From a checkpoint of a small encoder-decoder image transcriber: soap at rate 0.0024.
Rows from block 3 of the image encoder of a small encoder-decoder image transcriber, named by matrix and row number. Rows with one number belong to one neuron. Each number is 128 + 32 x the weight over its row's rms, rounded and kept within 0 to 255. All counts start at 0. Numbers have three digits each.
After each neuron's rows are labels from the 100 images, of 14976, where the neuron reaches its largest size: "peak on" is the class under the peak. Only what is clearly more common there than usual is listed. The data: analogue clock faces.
# gate: MLP gate (encoder.blocks.3.mlp.gate.weight, 672x256), inputs 86-171
# fc1: MLP up (encoder.blocks.3.mlp.fc1.weight, 672x256), inputs 86-171
# fc2: MLP down (encoder.blocks.3.mlp.fc2.weight, 256x672, transposed), outputs 86-171

gate.41:100133113165128141090148167064137105097140092110102173125102118087123127151144079134079108176151100068059146129076090148162177152130124110130166110116161128049153133138204108141134101132140117139137119200133114189104082091142116124102099155136189170129127113
fc1.41:067158155151139141083152095079106170107186073110146188165113117095067131088162146075116096195086097076140148113171096167136153167176139071132109106121152114089092132154127132151102164121085121177136145135077160142165085114159128101089050089165115109141146147
fc2.41:135115145078141169085087042122197150115163095081160156153095113191202156143177095084160149080128133150177074118218147131116142146084192173173078142096162125147090112122165091096124135144135133152083124120101142135123114134134095070113125110169073119120126121
peak on: face

gate.375:165117075149139144056114066132118076108123127104200120145128113064145079082147139100117115121116120087136144137158132126172088154128125071107111116126174157164140137162131165157049167131072152132106074175055146139110118165116150130163127156099124108180158120
fc1.375:109108107124129092207161084156139139093158178178069147123152072134084176143109118091141125216130108111120169164172133113099137095118131164195125119113150147098094121113093115123161070131104085127125127153169099095150118132107160139105150153182167177077122135
fc2.375:178168066173110076130160130097103124092146142143158152153110103184072115184145190157156076103102081132116121126090132111135119151142089076142132111157161119177097138118141194145009186118109119127145133152085157094206087105088135139086157174055133075159184132
peak on: face

gate.204:114129099191061167132182097179115129130104183126108152122155111171108142122129097164125092118094127137155162130121188149109185093134142135161133113111114103146185118140118135131142146154128101083128123101074081159136108091135091133210145130170089178176147157
fc1.204:066190128182073156113145143150171182140174154125130121148107133165085161104150172154092093168097108119177151116173107144136063105120164124077137092084121090167176128103159101083076126151153085081152113048126147174150161174156144129216152179142138137179158125
fc2.204:134181130087154098172130145116130088140144142128104108098163117126164053110042057176096088110114130164067150152139088116103095156129221145162076168088147147113102184150112141110104096093134136120114123141177214123097163125137052050059078114154147082124134082
peak on: backdrop

gate.180:145060130141214139159163114149119133139121096115114138180150162155072157079116145119122121082123183172103092092082122147070154153137132138180173063051184161130126105106108115185125148117117206129149096163140123123089136115148115109171183128089140092101160126
fc1.180:072071149121193156130143110129212126130112113123142111136133154136091154075114163128118109108130144153109165122104154133119116142117176135168123078069139183146121090116106113152125138148111101093125146158147100143086123150148165113173095152131122082123187108
fc2.180:173129133116095113109067092160086098112172102126189116110124117125153143174162070081072099129108041074154139147123150125102128135111109138111112161123079136112165183160111116116081140128154091182118144100065125111068133028093140092134102105181147106105120116
peak on: face

gate.639:120196130171130177150182113179184135116123095162163192068134160163076137127073146162116108109191085152120164162129070147151182118091143143075121111107234076094133143118092141097128137124164070102137148153118141138161201099118122091086137099095103142086084140
fc1.639:134147091095122139122092150129076150119106136088114133156124085164092179087164103142094169122095133125169086146146098134094097139120142096150145096195071177093145121133198175170110078156133105154142132055113134155121118137150134144151105180117109134170183094
fc2.639:106102162089157164100148157109121143089065104090127174108151154061120164118167138160158159145125151142159118087073106103149113101193110148132139106141086149144082074160051176099181138141142137170072081095107079139113122167104144128149178140116107107089089144
peak on: face

gate.516:110144085100130108120145179151140182104094191119128106108113132129141123116146118113146124119108185146133135207083119141217103095106158116083090086118158130158131138120113176184123062108166087152158132147172112170127138114133154167135106148121170164150183149
fc1.516:110139114088150123108105154109140095142119128134148133193080179096103117147121159093124099150089122118162113075068144077164103137111181122147161123074147142100196071141093105118126163127149175112124139112169143080103098159085137115132070176118129151107175159
fc2.516:125125118199186114100142117150108166094084077132105117135142077126142108089184183122165121087103189105156148131146131146056168120106122125132102121144075183081111105093108187139152083147109204150108168107202098147123127150138100147134128125097141131107086156
peak on: face

gate.22:121181141134158139097144200100130161120094221100095130149167192127106103123154084134166107112102131076144136159087132125170147136125109132081168091073181198127141124163121145154122094173141106101125138153123103081180094126095117090074124152120129097175139090
fc1.22:098088112126134171139132116165075136145122051217158158078118106140101196147098149137117161171105152140170165163207094169095198145146130090155116155159114131128098165131123145103151144040092158134135119170156107109094124121110141105131133159142085139108149153
fc2.22:155097152174149131123091150121133064116108116161135117120113186131112078175125199170054143088172065098141105118089063102155040107143160107072145121160127125132159083171107086121065159170127125125126182181067119075124090103153184160174162164120131139129129114
peak on: backdrop

gate.172:112209176115109111145127095095076110125199118136130084114087084082089141130133115148100145109126072136100070108093145134155097116126053166158121116097095095113185170142148104165085166158133161105084159112085106147143137153079142145130137068149144156146091114
fc1.172:135073115141109118140145164116123146121153146121120141137136138122193123080223147076107078066167169157103084134182129173086187101129207117111082136166139126152073123094111143138141105110122146203160124125141084182092124067147177143179148158112101115162119155
fc2.172:142110147077179137152089092107154138121108127163171120166133149103129174130110196118209151133091134093158083121141096174101095086118121150100061093136181179062111076139062125153093121144141093133126117110170122139191137130161114142108152136131065150157136166
peak on: face

gate.39:108167056157118103128102169144081117164163132122153160120150147100106134110097133150158105128193134123149174158113182081099111116184128084126104082114123097124105069174157047152151106176157160142139164102142092118137145143101081097184127109129170105124179107
fc1.39:140144190053112106129105101151119166101159113119142144138130085150059103107097108113189111144115154147158131089116105090097143131136130094178104098193105141105141145123166150159141075075116091128185138132072177154140157075100121185082172091154131132126045123
fc2.39:162094138111104043153128120146140162163096112157119183177122117162122095174179125137113127100116102096120102170135114096146158143083089138183129147164092167137115130140118105082080109170150126149155133177070132054135182143139129151125086111112168121128161079
peak on: face

gate.268:128141115057124139172069106197099108118076098103146134117110159092138135092108134114063069130074119121127094159126087171103140165102133096138150086091147185156133099213124184126192122128152146100117202077098132098138128126120130090146111100146076117112078065
fc1.268:121057189059142096159107137177112161092106075160178135085108157121126186066088177091209136112108141102062135145180149149107077130171155133086179136118163104125095079151160125147125108120062133069134139077122138090162088133127136145108106164104107108152153133
fc2.268:174137079182136086165122098120148185121078101171116128178132142123100152134116073120116099135093127151151168135192152085144155084114107139123125109142097165083106103110079204140076131093157085150148076115145180141121095187186132136115134122142149131110117120
peak on: backdrop

gate.565:143127130111147113108132108081100093158152064151123175083121144096148110159138132125123143176165100110095065097074111125116105172111165164123126093129138057090134183119205205144136088129131108185090135142113170058147118178143129130106091123116129144146107094
fc1.565:124088179169115142129147162165164141135123141114100076116124151155121164100130117150177140078086130192158215130188091155133128132137169092123090096147104187169142110132077098160158134078090113105148126092122062199079117108117175123153161091086064103173154167
fc2.565:181129132154172122127053131146099201130084127124127132120097143135176146161104160080150112158164131111120125098094095126096076114145150091155125123130144079112143089127083087152128132173100103121193154117123095121088141143074141158134145119087091125151154173
peak on: face